config.yaml
input: "log_mel"
method: "mae"
encoder_mlp_ratio: 4
encoder_head_dim: 64
encoder_fused_qkv: true
encoder_parallel_block: false
encoder_inner_norm: false
encoder_patch_size: [32, 4]
decoder_width: 128
decoder_layers: 2
precondition_frequency: 50
max_precond_dim: 1024
warmup_steps: 150
adamw_weight_decay_other_params: 0.01
Rows from block 4 of the encoder, named by matrix and row number. Rows with one number belong to one attention dimension. Each number is 50 + 10 x the weight over its row's rms, rounded and kept within 0 to 99. All counts start at 0. After the name is the row's rms in percent of the matrix's.
# v: attention query, key and value (stacked) (encoder.blocks.4.attn.qkv.weight, 576x192, the v third), inputs 0-95
# proj: attention output (encoder.blocks.4.attn.proj.weight, 192x192, transposed), outputs 0-95
v.138 112:40 48 61 48 65 37 51 47 48 56 45 42 37 65 46 52 45 34 51 51 65 33 75 47 41 60 50 44 48 50 50 52 41 39 53 53 52 35 55 47 29 55 61 45 47 43 38 52 44 50 62 46 60 67 40 54 50 47 65 35 46 60 47 61 46 28 49 50 58 42 46 74 42 49 50 47 50 53 50 47 61 47 57 65 41 46 41 51 67 58 36 54 56 40 49 47
proj.138 116:51 38 47 34 48 45 49 56 52 52 55 40 57 54 50 40 50 53 44 61 50 46 50 44 32 68 55 27 34 48 59 60 50 45 46 49 40 63 52 49 36 56 73 55 47 49 49 43 58 40 38 74 54 34 48 48 62 31 63 31 42 50 50 35 40 48 56 51 34 52 45 60 57 47 45 51 46 62 58 56 44 47 49 50 31 55 54 52 66 51 55 54 65 30 55 34
v.139 103:56 39 48 39 62 49 55 53 54 35 41 44 40 57 45 40 66 32 45 31 42 63 64 35 40 62 47 54 52 47 38 60 41 58 65 43 56 42 61 42 69 61 75 53 56 65 42 48 64 57 49 62 45 33 44 40 63 66 46 65 57 58 58 57 51 39 53 48 51 42 48 41 62 51 43 52 39 33 47 38 47 48 50 57 52 54 52 53 38 61 39 60 51 53 68 69
proj.139 102:47 46 42 52 54 59 51 50 56 49 65 56 39 61 56 55 55 36 49 07 36 41 60 59 47 54 47 32 27 54 40 51 63 55 47 52 49 39 40 34 46 53 57 61 43 43 45 64 49 45 37 46 88 47 51 47 44 47 47 51 48 48 61 61 63 59 44 57 58 33 39 40 53 57 63 60 39 42 33 52 61 45 32 54 54 48 38 63 53 45 69 49 41 53 53 56
v.140 099:30 53 45 30 38 49 33 46 51 49 60 39 65 36 26 54 61 43 55 48 58 45 60 52 44 56 56 40 58 67 55 54 39 38 51 51 61 48 41 43 53 34 51 46 45 35 32 46 31 61 45 42 56 42 54 64 61 49 51 51 51 55 57 65 61 39 32 46 67 52 40 32 49 59 54 47 30 36 50 58 60 46 47 52 49 39 62 56 55 44 35 44 51 41 69 58
proj.140 103:32 53 52 45 66 68 52 55 44 56 58 71 43 56 43 49 51 37 54 59 55 52 51 44 52 56 59 40 55 49 53 48 60 45 48 53 51 48 65 28 50 39 57 58 47 56 49 78 36 61 50 56 41 25 64 58 51 47 41 35 59 52 52 52 53 56 45 55 40 58 28 41 52 39 56 39 51 30 52 49 62 47 50 65 36 46 55 40 50 54 52 40 43 58 47 45
v.141 107:68 39 41 50 48 40 45 54 61 48 45 48 47 56 36 49 67 60 34 56 43 52 52 46 48 46 61 42 55 57 46 67 43 43 38 56 73 61 72 31 38 69 49 49 42 68 45 66 52 65 45 65 58 56 31 53 57 40 60 59 58 38 53 40 42 44 60 38 55 55 52 39 49 56 56 51 45 45 71 45 60 40 44 62 61 46 56 64 52 72 66 40 71 50 44 64
proj.141 109:52 44 47 67 52 41 51 64 36 53 54 55 54 56 55 49 43 39 36 55 62 55 57 46 56 35 38 50 16 45 51 59 38 56 57 59 38 75 71 42 53 45 54 41 42 36 61 41 36 47 43 58 43 41 41 60 58 52 40 44 35 61 41 33 45 47 42 71 58 56 54 64 29 54 51 44 31 65 59 44 51 60 50 50 32 39 49 46 49 44 64 53 45 60 54 64
v.142 105:54 57 55 55 47 48 33 48 63 63 58 63 58 56 50 45 17 33 63 48 50 48 63 46 48 51 44 47 51 38 58 56 20 40 42 63 47 32 36 53 58 65 40 45 48 50 54 56 51 49 50 62 63 48 52 41 64 47 48 60 71 48 61 46 57 62 35 65 63 49 48 50 50 57 50 57 42 64 63 41 52 49 56 42 47 49 31 54 42 60 50 64 48 50 42 35
proj.142 100:51 60 69 57 60 62 68 42 43 65 44 58 43 48 41 45 43 47 56 51 28 54 53 50 37 69 57 63 29 66 60 42 67 41 51 38 49 27 56 45 63 49 69 61 39 38 54 54 54 49 45 45 38 51 72 45 45 42 41 59 40 53 58 47 52 41 54 54 45 60 44 41 51 75 58 49 60 62 54 37 44 52 57 59 57 37 55 55 56 76 59 47 61 49 49 54
v.143 105:56 55 71 41 65 50 28 40 50 68 53 67 49 51 37 48 58 45 39 42 45 56 47 68 50 61 50 44 73 53 49 81 36 50 51 59 52 36 56 57 40 50 63 34 72 46 34 49 50 34 58 57 63 57 37 58 39 43 48 44 50 48 50 62 61 65 34 57 40 57 64 43 43 52 44 67 57 61 76 57 46 45 50 46 55 50 55 47 41 56 61 47 57 57 64 54
proj.143 109:62 48 43 46 57 52 54 69 43 62 57 50 36 70 40 52 58 69 61 38 43 52 42 39 76 51 48 45 40 58 60 52 51 62 65 33 43 52 60 48 53 71 52 57 37 65 49 57 51 50 54 51 53 58 57 45 38 53 43 48 43 50 50 51 48 26 56 49 47 71 41 43 43 52 50 35 53 52 50 72 55 47 35 48 54 55 42 57 28 51 25 49 34 62 66 50
v.144 110:44 46 45 41 66 55 68 53 51 47 50 46 40 55 41 44 64 56 64 62 29 65 55 59 57 47 35 52 55 53 73 41 42 40 47 50 43 61 21 35 48 29 54 41 49 30 70 50 34 46 54 53 62 58 59 39 61 58 46 46 59 48 60 51 58 69 43 52 30 53 38 50 49 64 42 43 50 52 52 65 32 36 49 36 55 47 46 47 56 64 37 46 66 46 65 44
proj.144 111:34 43 43 53 35 53 45 44 53 52 61 51 34 42 65 34 53 41 42 58 36 56 53 54 57 51 46 40 58 31 53 57 49 43 53 32 62 36 42 69 54 51 50 56 62 55 54 50 57 60 80 44 57 39 70 67 61 50 35 38 55 48 47 54 49 56 66 32 36 56 45 44 53 45 61 50 47 47 54 35 64 53 47 46 50 61 40 47 53 51 54 59 47 33 48 55
v.145 108:47 43 62 38 55 62 48 32 55 45 59 50 73 63 60 38 44 54 51 68 59 69 53 52 54 55 50 68 56 50 44 50 66 50 64 47 59 44 37 53 52 51 52 41 55 56 38 56 51 46 56 44 39 47 58 60 63 43 62 56 49 61 37 56 36 54 44 53 47 53 46 40 64 52 58 57 55 58 55 47 40 47 23 47 34 43 38 67 33 45 54 42 23 58 46 37
proj.145 111:65 46 49 53 56 42 32 41 55 44 47 41 48 67 52 39 49 43 64 62 70 55 36 65 35 44 64 57 70 48 52 33 71 28 66 53 48 48 43 51 38 54 54 50 52 52 41 50 57 36 58 56 53 43 57 44 48 34 55 47 79 48 58 55 34 54 51 44 33 32 56 54 42 49 48 40 54 49 36 44 48 40 51 67 53 42 52 54 45 42 35 46 36 63 54 55
v.146 106:60 38 57 52 45 74 39 50 53 48 42 59 56 41 43 47 50 58 49 50 60 57 48 48 48 50 62 72 37 43 54 32 59 60 38 32 37 41 63 38 48 75 54 42 45 54 50 46 50 43 49 53 66 42 52 50 42 44 53 42 69 30 32 47 49 46 41 42 45 45 38 33 30 36 52 57 54 73 47 64 52 49 47 53 38 45 25 59 46 49 45 62 48 60 47 39
proj.146 110:71 51 48 52 39 41 46 48 55 44 42 57 55 62 43 66 64 49 70 45 54 68 46 32 43 49 46 63 43 64 38 46 59 43 41 56 46 63 50 53 35 62 58 41 52 62 51 62 69 50 52 52 47 64 61 44 53 45 68 57 57 48 42 41 51 34 36 58 30 54 44 44 39 49 34 44 45 71 60 52 50 66 47 42 56 37 58 42 54 64 45 48 46 66 37 33
v.147 116:44 39 50 47 33 43 48 38 47 65 44 50 57 41 35 51 53 60 51 55 67 52 66 40 47 37 43 50 46 49 41 75 53 61 66 56 47 64 45 41 49 54 51 45 53 48 38 54 45 69 54 38 44 66 44 57 52 59 35 51 62 41 41 68 57 53 61 64 37 47 55 56 64 68 47 55 41 36 49 42 57 47 45 33 47 60 54 49 42 66 47 51 64 56 67 53
proj.147 116:28 58 54 43 55 47 64 53 40 53 49 48 47 59 50 39 54 46 40 49 41 36 52 52 56 69 47 44 34 51 34 40 43 44 55 68 35 49 57 48 52 50 52 52 33 42 39 45 51 49 49 53 38 69 45 66 51 56 36 50 53 49 41 54 46 37 47 60 49 64 57 59 50 50 54 34 58 38 61 41 67 58 46 58 40 30 58 43 48 41 40 34 58 39 60 54
v.148 106:69 68 68 50 56 66 53 63 57 65 40 42 40 66 57 59 45 44 66 51 41 54 32 66 54 63 53 43 47 50 59 57 37 60 43 56 31 42 31 52 42 39 57 44 52 48 65 57 43 50 51 72 62 60 51 48 51 62 53 58 71 43 74 51 40 47 42 51 39 50 56 54 61 49 62 56 49 51 46 45 55 52 44 50 44 48 38 49 61 29 74 45 60 44 48 34
proj.148 098:59 57 44 49 47 50 54 51 56 41 62 63 46 40 46 62 52 67 52 51 49 69 56 42 40 52 53 55 48 23 61 50 43 68 43 29 41 39 58 43 47 60 36 44 71 50 50 42 43 42 34 61 50 54 62 45 51 60 63 57 47 47 59 55 51 51 55 38 39 54 46 31 54 65 52 59 45 49 69 40 77 51 47 37 57 45 40 63 52 63 59 46 55 43 49 39
v.149 101:38 48 56 45 46 65 36 50 47 50 59 71 16 43 51 47 59 57 60 53 36 51 41 58 57 52 31 38 36 53 58 35 39 71 47 54 53 61 46 62 47 55 59 47 53 40 47 50 56 69 48 52 38 44 59 40 27 56 50 47 49 46 59 57 47 39 53 56 48 39 47 30 27 43 32 49 59 34 66 32 54 65 54 71 41 43 54 38 61 41 53 45 55 52 63 52
proj.149 105:28 53 58 53 38 52 51 31 67 61 53 42 59 69 58 41 62 47 58 62 69 38 32 40 44 40 43 60 61 60 48 68 39 60 39 50 66 51 44 52 46 56 42 58 53 82 54 43 37 57 44 34 65 46 70 42 54 66 50 51 54 57 46 55 56 44 51 42 49 41 58 40 66 47 47 45 50 51 59 54 56 60 56 41 45 50 35 63 37 51 69 39 41 58 52 62
v.150 109:38 63 39 56 52 66 61 55 50 61 52 47 42 59 22 42 42 57 51 50 53 56 76 50 43 47 55 38 67 51 55 40 35 44 39 53 57 61 49 53 47 44 52 45 47 56 56 54 37 36 53 48 68 56 47 65 52 39 59 44 20 33 51 68 46 43 55 59 50 44 49 35 52 39 57 34 52 41 55 36 61 37 55 50 36 63 62 38 47 39 57 42 41 67 52 61
proj.150 106:29 43 52 52 58 48 57 48 56 29 53 47 57 39 45 31 54 45 38 63 52 51 40 45 38 29 53 52 45 32 62 39 49 54 49 51 55 63 50 49 51 49 69 66 30 52 54 50 35 31 62 81 51 62 34 40 57 38 60 54 52 46 66 51 53 49 69 53 65 48 51 53 57 56 56 54 44 30 58 58 45 51 36 61 44 51 39 46 64 54 46 54 49 42 61 55
v.151 116:48 31 40 56 52 44 49 54 47 48 46 51 63 36 71 50 65 57 56 45 65 57 66 47 61 51 54 48 53 58 29 52 47 54 58 61 51 53 42 61 55 23 44 54 33 52 51 44 69 57 53 48 42 49 31 58 53 41 36 44 54 63 49 38 50 67 56 45 55 54 49 51 60 55 60 60 60 51 48 55 65 40 54 27 39 49 53 50 52 65 46 54 34 37 54 42
proj.151 119:40 36 52 60 47 49 45 58 39 45 44 48 55 44 68 47 56 36 41 41 53 42 52 56 41 54 38 60 38 46 60 36 23 43 55 31 61 61 47 50 41 60 45 59 53 35 24 59 58 36 56 54 52 38 42 41 53 36 57 39 31 31 45 54 34 52 44 58 53 45 34 51 69 59 48 57 52 39 50 73 46 44 57 52 50 39 47 40 59 30 50 53 56 58 49 53
v.152 107:52 57 58 68 49 37 54 46 47 45 55 48 50 35 54 37 58 50 51 40 33 40 50 52 48 49 49 61 34 57 62 53 45 44 48 33 33 50 50 54 49 57 32 53 53 50 49 42 41 60 50 53 47 35 69 51 48 42 56 57 47 40 61 61 54 46 57 63 58 59 49 33 56 56 34 51 49 57 52 55 44 45 45 40 41 31 30 56 53 35 35 56 61 61 58 43
proj.152 105:54 59 43 68 44 71 51 50 51 57 67 50 39 53 51 36 49 61 60 59 35 42 52 41 51 63 31 55 52 66 58 40 44 43 33 32 54 26 53 53 48 49 41 44 43 52 44 46 53 59 44 50 37 63 55 39 41 47 49 67 45 57 37 39 46 42 43 45 45 53 47 55 39 57 53 54 32 50 50 55 44 60 54 51 60 48 61 35 48 41 36 38 58 47 55 55
v.153 115:52 65 46 54 55 49 40 41 40 45 51 62 58 63 37 65 49 44 66 43 26 38 45 67 42 56 49 46 48 47 67 61 51 43 52 60 34 66 61 32 45 57 60 39 45 53 52 44 63 56 71 48 57 49 67 49 49 48 47 39 48 34 46 59 49 35 51 49 39 55 45 52 64 59 53 50 53 77 49 58 37 56 50 37 55 69 49 50 55 54 48 50 31 63 46 47
proj.153 111:47 48 34 54 54 46 49 46 29 45 65 48 55 61 61 39 39 46 53 44 39 56 52 39 69 49 54 53 49 37 50 42 65 55 53 59 31 60 46 43 54 35 54 58 53 51 57 56 58 83 60 44 52 51 52 51 59 53 60 44 51 54 59 43 60 16 66 29 53 45 48 49 36 57 48 42 30 47 52 59 55 44 29 40 54 60 55 55 64 46 51 41 65 62 28 55
v.154 114:47 23 69 42 42 72 42 36 41 32 39 43 81 60 38 34 60 39 29 33 72 48 68 50 48 39 67 67 43 49 55 36 56 44 68 50 68 36 50 53 49 44 45 54 47 55 34 63 59 52 56 42 47 59 36 52 42 57 65 42 60 55 49 37 42 64 52 48 37 58 50 47 55 60 49 64 38 55 52 49 48 54 53 35 45 35 49 63 50 53 56 51 48 43 58 43
proj.154 105:58 58 57 50 45 44 54 48 50 47 62 45 41 54 37 54 39 43 36 42 59 34 58 58 38 70 51 55 46 67 68 53 40 45 64 53 57 42 38 55 40 68 46 44 60 38 41 38 55 46 68 51 41 51 35 52 41 56 59 48 53 39 59 63 45 57 44 36 38 68 47 52 51 59 34 49 63 48 53 55 45 34 53 51 58 30 56 58 44 42 43 56 40 53 51 62
v.155 105:47 62 34 20 43 59 44 59 56 38 62 52 25 65 44 40 52 58 56 66 58 44 48 41 38 34 51 65 46 43 61 34 40 50 48 49 53 50 45 44 50 39 46 56 47 55 65 29 44 36 54 52 52 50 47 57 66 64 59 62 31 46 60 49 62 42 58 36 43 71 36 55 51 56 52 51 63 49 44 60 35 31 59 44 52 67 49 61 42 50 63 38 56 43 55 54
proj.155 104:48 59 39 63 36 41 60 64 54 40 76 57 28 41 53 42 63 38 57 52 58 52 49 36 52 37 52 56 46 36 59 62 57 49 41 46 48 54 58 40 65 43 41 48 54 60 44 66 39 50 57 45 37 47 49 62 49 49 64 45 52 37 40 49 39 47 52 57 40 42 56 65 63 50 51 39 60 42 59 58 57 47 49 43 47 68 37 33 69 48 60 57 56 38 55 52
v.156 107:45 55 55 34 45 36 49 46 55 51 70 55 42 58 47 54 47 52 49 57 63 50 38 44 52 55 44 61 43 27 47 63 34 48 28 58 55 58 52 47 59 54 37 47 65 64 51 37 55 53 58 52 56 39 49 57 35 38 52 36 47 55 53 54 46 19 49 35 51 45 46 50 46 44 64 45 27 61 61 52 40 63 44 41 38 61 54 62 55 59 33 44 55 42 46 59
proj.156 106:44 40 43 52 58 57 47 62 49 50 32 48 56 52 49 48 47 64 47 50 54 60 47 44 50 41 57 56 55 52 49 61 48 42 61 57 41 45 63 58 63 48 60 47 61 37 54 60 55 55 48 44 42 50 40 46 52 41 22 58 45 56 45 42 39 46 48 51 56 49 27 39 46 48 59 43 56 60 50 33 53 58 41 40 39 33 52 46 57 39 43 61 54 58 57 64
v.157 114:56 49 51 55 75 57 56 39 46 58 60 74 72 34 37 40 50 52 56 37 51 45 53 62 57 57 63 46 63 51 51 43 44 57 50 45 66 37 38 58 49 52 64 56 53 60 50 75 54 44 50 40 68 54 62 50 74 54 59 59 52 66 38 43 68 49 52 54 55 54 52 49 56 42 53 45 45 57 41 42 55 42 48 45 42 48 51 55 49 55 48 55 37 51 54 62
proj.157 114:39 32 61 53 68 44 58 42 54 62 58 53 63 62 57 33 45 58 62 56 60 41 49 40 64 62 59 51 38 66 58 60 57 41 39 44 53 52 46 54 42 52 52 63 53 39 32 41 42 62 66 32 59 57 43 62 45 64 50 43 48 37 56 53 63 66 49 74 56 50 46 55 46 48 39 56 64 67 44 49 21 65 69 51 46 68 50 36 49 52 39 51 53 37 60 39
v.158 105:68 44 55 46 49 50 57 53 49 55 36 66 64 37 56 48 58 35 66 64 54 56 41 51 62 61 56 31 58 41 54 43 48 50 48 35 61 62 44 54 48 43 59 33 55 29 47 48 53 47 65 34 35 63 66 66 67 41 42 53 60 62 52 52 57 37 51 50 35 47 69 50 50 40 55 51 29 52 40 66 42 66 64 46 58 66 62 38 46 46 44 45 53 65 67 30
proj.158 100:35 42 57 61 45 64 47 43 52 70 38 50 37 61 46 56 51 57 49 55 62 51 26 75 44 64 51 43 48 46 48 46 42 34 48 35 68 49 44 33 48 44 51 45 60 39 33 49 36 37 37 42 51 60 41 59 53 58 64 35 50 41 46 48 41 41 66 55 44 51 55 42 56 62 51 47 44 40 65 32 55 55 63 54 41 51 44 49 42 35 30 49 44 48 54 41
v.159 109:64 57 51 50 41 53 32 47 55 63 60 60 38 45 47 42 34 39 60 41 52 55 41 42 69 45 45 64 50 52 44 56 43 53 46 65 56 35 43 59 59 45 42 52 45 41 64 45 35 43 43 66 51 44 53 56 40 48 58 35 38 47 48 58 62 41 64 41 31 28 54 39 73 32 39 45 57 50 54 44 47 55 45 54 49 48 57 52 47 47 40 43 63 60 38 32
proj.159 112:51 43 49 66 41 47 40 51 46 38 59 30 53 61 33 59 37 53 52 38 51 47 40 58 65 53 50 67 57 38 58 57 55 39 45 58 72 49 27 66 70 59 57 49 53 56 42 55 41 51 41 48 57 70 47 34 41 61 56 49 46 50 52 35 40 51 61 31 68 50 65 45 48 46 48 54 45 27 47 60 33 37 42 39 60 40 53 53 39 35 37 49 58 42 46 45
v.160 109:72 37 44 69 58 41 53 39 28 41 66 60 43 42 50 28 51 46 58 44 59 56 44 55 59 46 42 51 61 42 42 59 26 40 54 53 40 64 57 49 31 55 66 49 54 35 57 59 49 58 56 62 36 57 36 56 46 49 56 63 45 46 43 54 50 56 48 46 46 50 44 44 51 53 42 46 65 54 55 50 57 47 35 55 26 64 60 59 59 44 81 46 58 57 46 48
proj.160 108:68 49 39 58 49 52 42 48 54 45 45 74 52 54 74 41 39 47 58 59 59 50 44 56 67 39 40 28 46 48 56 52 36 63 55 32 60 77 57 42 54 64 57 40 47 49 42 36 40 45 68 60 60 59 49 49 55 56 43 44 64 59 49 63 41 45 58 38 58 45 52 55 41 52 63 61 39 57 47 50 53 59 44 38 37 37 49 32 51 48 43 67 52 56 52 55
v.161 104:68 54 54 48 47 35 54 45 46 52 51 40 65 50 66 62 46 40 69 47 47 57 57 23 44 50 44 62 39 69 40 54 40 51 55 51 56 30 60 45 44 62 50 59 43 40 48 57 58 63 41 49 70 38 66 48 44 61 47 42 52 64 68 40 41 64 50 49 54 60 57 42 56 58 53 62 59 37 60 41 38 60 42 39 52 54 41 56 47 60 68 51 49 31 70 56
proj.161 100:64 56 70 51 70 49 60 45 38 56 59 65 31 46 54 37 41 47 59 51 63 42 54 51 49 73 55 68 57 56 50 53 51 61 39 47 55 51 41 42 68 52 43 45 68 29 45 50 56 35 45 47 54 41 72 41 48 55 35 39 52 62 54 55 44 51 60 50 47 44 52 41 64 33 52 55 50 54 47 49 46 56 45 42 49 47 53 40 29 48 52 35 51 39 60 44
v.162 101:54 56 49 55 38 34 46 59 62 32 46 60 62 26 51 55 56 33 51 65 41 42 55 61 49 42 55 37 62 57 40 52 61 60 56 52 57 46 52 58 58 27 54 49 49 59 39 52 53 24 42 61 40 56 55 60 49 51 46 48 50 51 63 61 72 49 55 40 45 64 49 32 54 58 34 35 47 60 50 52 56 26 49 38 52 48 34 32 44 66 55 43 69 53 38 57
proj.162 103:49 45 42 65 32 64 67 61 59 51 44 47 45 30 45 64 59 61 49 46 42 44 37 60 68 41 62 32 56 51 57 54 38 37 52 33 51 46 59 56 48 49 47 46 39 48 41 54 37 56 45 47 37 56 44 51 49 43 52 29 45 46 32 61 28 35 36 59 53 56 60 53 48 37 57 65 58 70 39 46 43 47 45 57 56 73 50 51 49 69 36 59 55 48 55 58
v.163 108:49 41 60 34 58 49 46 48 71 56 49 42 45 47 51 50 58 58 59 53 55 49 59 41 55 42 53 61 70 47 56 48 54 41 60 56 39 49 47 33 33 47 47 35 58 55 37 66 42 47 43 42 47 58 33 32 26 49 30 61 64 53 50 49 53 58 72 44 29 47 39 70 51 50 56 45 41 64 43 71 44 53 50 37 56 34 52 56 58 63 62 51 66 55 50 36
proj.163 105:52 53 45 48 39 55 60 52 66 51 44 34 34 54 37 41 55 44 43 47 47 64 73 55 45 47 36 44 48 42 39 51 43 55 59 59 52 48 50 33 59 68 52 52 45 47 57 50 39 36 45 64 47 52 56 60 50 48 53 27 41 65 50 44 35 47 73 40 42 57 45 49 53 48 53 36 53 65 53 61 53 48 48 45 55 45 59 52 15 51 40 53 58 70 53 50
v.164 106:47 55 58 46 59 37 53 47 59 40 55 39 31 41 53 67 39 56 51 52 58 52 39 44 48 58 44 70 40 42 61 46 77 38 70 40 46 43 48 53 62 46 49 46 39 36 46 39 47 63 56 40 56 60 65 47 24 60 63 55 54 38 30 60 30 51 46 53 44 66 44 60 51 45 55 54 55 32 55 58 58 42 43 62 49 53 53 48 34 30 47 40 69 51 60 56
proj.164 108:47 61 51 47 44 43 46 64 41 37 71 58 35 38 56 64 43 54 38 57 43 44 43 44 49 40 49 42 64 53 41 32 47 44 55 75 28 60 67 46 49 39 35 44 56 59 65 48 45 63 50 69 35 56 54 50 33 71 52 60 72 64 45 41 53 47 53 53 43 67 57 48 44 50 43 42 63 32 47 57 57 36 48 34 65 49 53 53 44 51 50 38 43 48 50 38
v.165 098:55 54 39 45 47 27 67 65 52 57 31 27 50 38 63 66 42 66 55 69 45 44 47 53 56 54 46 34 62 48 48 63 44 54 64 54 42 52 41 45 54 36 68 58 59 67 39 40 61 43 48 57 43 49 43 49 52 51 47 45 45 59 40 38 35 33 69 36 54 58 47 60 60 41 43 56 43 48 51 59 43 56 43 44 58 56 47 44 40 64 47 32 44 46 52 47
proj.165 097:48 64 47 59 50 50 62 48 35 59 40 61 60 42 47 54 65 65 36 41 63 57 29 54 38 56 51 59 48 46 59 33 48 55 56 49 45 53 50 52 56 41 41 53 41 41 51 46 53 51 32 72 65 45 50 53 53 47 53 35 51 60 61 41 67 61 54 44 66 40 54 77 54 53 49 39 69 54 39 53 44 61 43 42 52 62 48 71 53 34 53 47 46 37 43 44
v.166 111:59 69 45 50 60 47 49 59 68 60 56 33 49 49 54 41 52 41 63 47 48 55 47 55 55 34 54 55 34 55 66 63 62 50 61 60 38 49 53 42 44 62 47 44 53 69 62 51 56 54 52 48 53 61 78 49 52 30 57 32 52 54 53 43 62 62 57 49 51 37 40 39 47 35 52 31 49 58 51 48 45 46 50 24 38 38 52 51 35 53 57 47 42 41 36 56
proj.166 111:42 34 48 64 50 39 46 57 53 49 39 41 36 49 40 65 37 39 45 47 36 43 47 40 53 41 47 58 70 36 59 42 55 55 48 42 48 38 41 52 46 37 50 41 39 60 34 46 69 41 41 27 53 69 48 46 55 50 41 63 49 47 37 54 49 27 47 47 47 43 60 59 35 61 34 45 32 66 42 22 39 39 42 55 58 65 58 66 55 55 58 48 55 24 63 46
v.167 100:51 40 39 71 47 40 39 54 41 40 66 41 62 63 51 60 49 32 50 44 60 39 32 50 55 60 33 44 35 46 65 40 74 43 47 55 39 52 54 53 46 54 43 59 46 42 59 27 53 64 60 43 58 62 61 37 52 33 76 43 40 63 64 68 55 48 46 51 43 47 49 53 47 58 42 50 61 35 53 52 47 57 49 65 36 57 54 43 41 56 40 41 53 50 46 40
proj.167 104:50 38 46 55 36 52 43 34 37 55 41 46 42 58 37 60 61 60 34 52 40 47 56 63 48 57 59 33 60 51 65 47 60 62 44 45 47 43 44 45 44 62 59 50 56 51 52 60 32 53 22 48 48 56 52 34 70 60 41 52 71 66 53 43 54 54 31 54 38 65 56 38 58 43 48 52 62 44 44 28 37 46 50 53 51 47 72 49 44 48 82 58 47 43 40 51
v.168 109:56 43 57 51 47 40 51 50 49 52 69 44 62 55 60 54 43 55 52 54 48 37 27 55 57 46 61 46 36 52 53 41 49 52 48 51 31 54 45 49 58 48 44 48 55 47 46 47 37 53 38 63 31 43 57 39 67 52 47 52 53 42 33 51 60 41 28 52 36 58 57 33 48 64 43 40 37 65 41 61 58 51 24 63 47 42 46 67 56 43 34 35 38 54 47 52
proj.168 114:47 38 41 53 55 49 47 56 57 58 34 72 48 45 62 62 58 66 65 68 59 41 56 34 62 53 52 60 57 30 60 32 54 29 55 47 48 30 48 31 53 48 51 46 65 40 52 58 39 60 41 46 38 52 44 44 65 39 40 53 54 54 40 56 41 59 46 56 70 52 53 41 40 48 53 44 53 47 47 35 34 56 53 54 52 57 51 33 36 47 26 34 68 57 50 53
v.169 125:43 61 40 38 40 43 46 63 60 66 37 40 48 52 65 67 44 68 46 47 49 43 58 50 37 50 54 62 55 60 45 38 59 41 58 48 49 51 48 58 52 50 60 64 45 43 42 56 70 40 63 47 44 60 45 42 52 52 47 47 41 66 31 60 31 40 76 50 64 65 52 65 41 69 55 56 34 34 69 35 48 53 68 54 30 38 53 45 48 57 63 43 59 51 48 69
proj.169 113:50 70 38 41 61 44 55 65 45 37 58 46 43 52 46 51 36 50 50 26 59 34 35 43 56 66 61 35 39 44 46 53 38 56 25 71 54 49 50 44 53 36 37 47 44 49 42 25 46 41 51 64 37 43 49 60 48 47 29 54 49 58 49 64 37 61 38 47 50 53 46 67 47 54 42 38 53 32 44 59 37 40 59 46 48 64 64 64 63 57 64 48 49 41 61 58
v.170 101:57 48 62 48 68 32 55 35 48 73 50 64 42 61 33 49 51 43 38 48 36 55 43 54 58 39 35 60 58 49 45 53 52 60 64 33 48 35 49 45 49 59 31 50 48 48 23 53 31 63 50 61 37 61 49 50 44 49 48 46 65 45 47 65 41 38 38 52 32 56 32 57 34 54 54 45 51 37 64 43 64 38 57 55 52 45 42 46 36 46 45 50 61 48 70 35
proj.170 102:45 38 47 47 36 50 50 62 47 43 58 60 39 44 61 45 58 53 48 62 34 61 68 51 48 51 31 36 39 55 62 40 41 49 71 54 41 51 48 34 45 62 62 31 43 41 54 43 44 56 50 60 29 54 50 40 34 61 53 56 44 57 41 32 40 37 50 65 50 45 39 31 37 63 57 50 62 48 60 46 54 55 45 48 54 43 39 62 23 73 46 42 49 38 50 54
v.171 105:58 28 33 56 44 52 38 45 41 44 56 50 45 51 44 43 46 48 67 57 45 39 49 57 47 44 53 48 51 43 66 50 25 49 35 54 42 57 28 53 47 69 50 32 53 46 53 47 55 48 27 42 57 34 41 52 46 45 51 51 52 43 44 53 55 63 33 53 45 37 56 57 44 23 52 67 46 58 44 46 44 65 44 60 64 35 49 56 49 47 44 56 47 47 72 41
proj.171 101:44 45 50 48 48 68 49 43 53 60 55 54 51 59 34 51 54 51 50 51 60 42 46 48 39 55 52 74 51 43 40 45 52 29 71 37 53 45 51 49 64 59 47 63 63 41 72 55 54 51 52 41 63 51 49 49 43 55 49 41 51 51 70 50 67 47 46 46 39 43 57 38 55 59 48 56 48 68 59 39 34 65 49 48 56 37 56 45 59 62 44 39 32 56 51 45
v.172 117:50 51 57 58 46 60 49 49 41 51 47 50 65 44 63 49 49 40 57 46 67 52 52 44 58 43 46 40 64 49 51 46 47 52 32 64 38 84 48 62 45 68 42 54 61 52 54 59 36 54 44 58 44 44 47 34 64 45 51 46 46 51 50 42 47 44 34 46 60 52 48 32 47 41 54 55 65 64 47 57 52 54 42 42 34 46 41 54 50 50 57 48 40 63 52 30
proj.172 111:50 64 53 48 32 56 68 42 45 58 31 56 52 57 41 64 51 54 62 58 42 38 42 57 46 34 65 56 55 36 28 45 44 57 43 35 60 51 56 41 49 49 52 66 65 51 52 49 46 31 44 54 35 36 33 35 57 42 51 48 74 40 51 51 50 51 41 62 52 53 55 37 49 50 42 38 39 62 64 49 44 48 58 63 64 52 54 45 62 51 53 31 37 50 45 46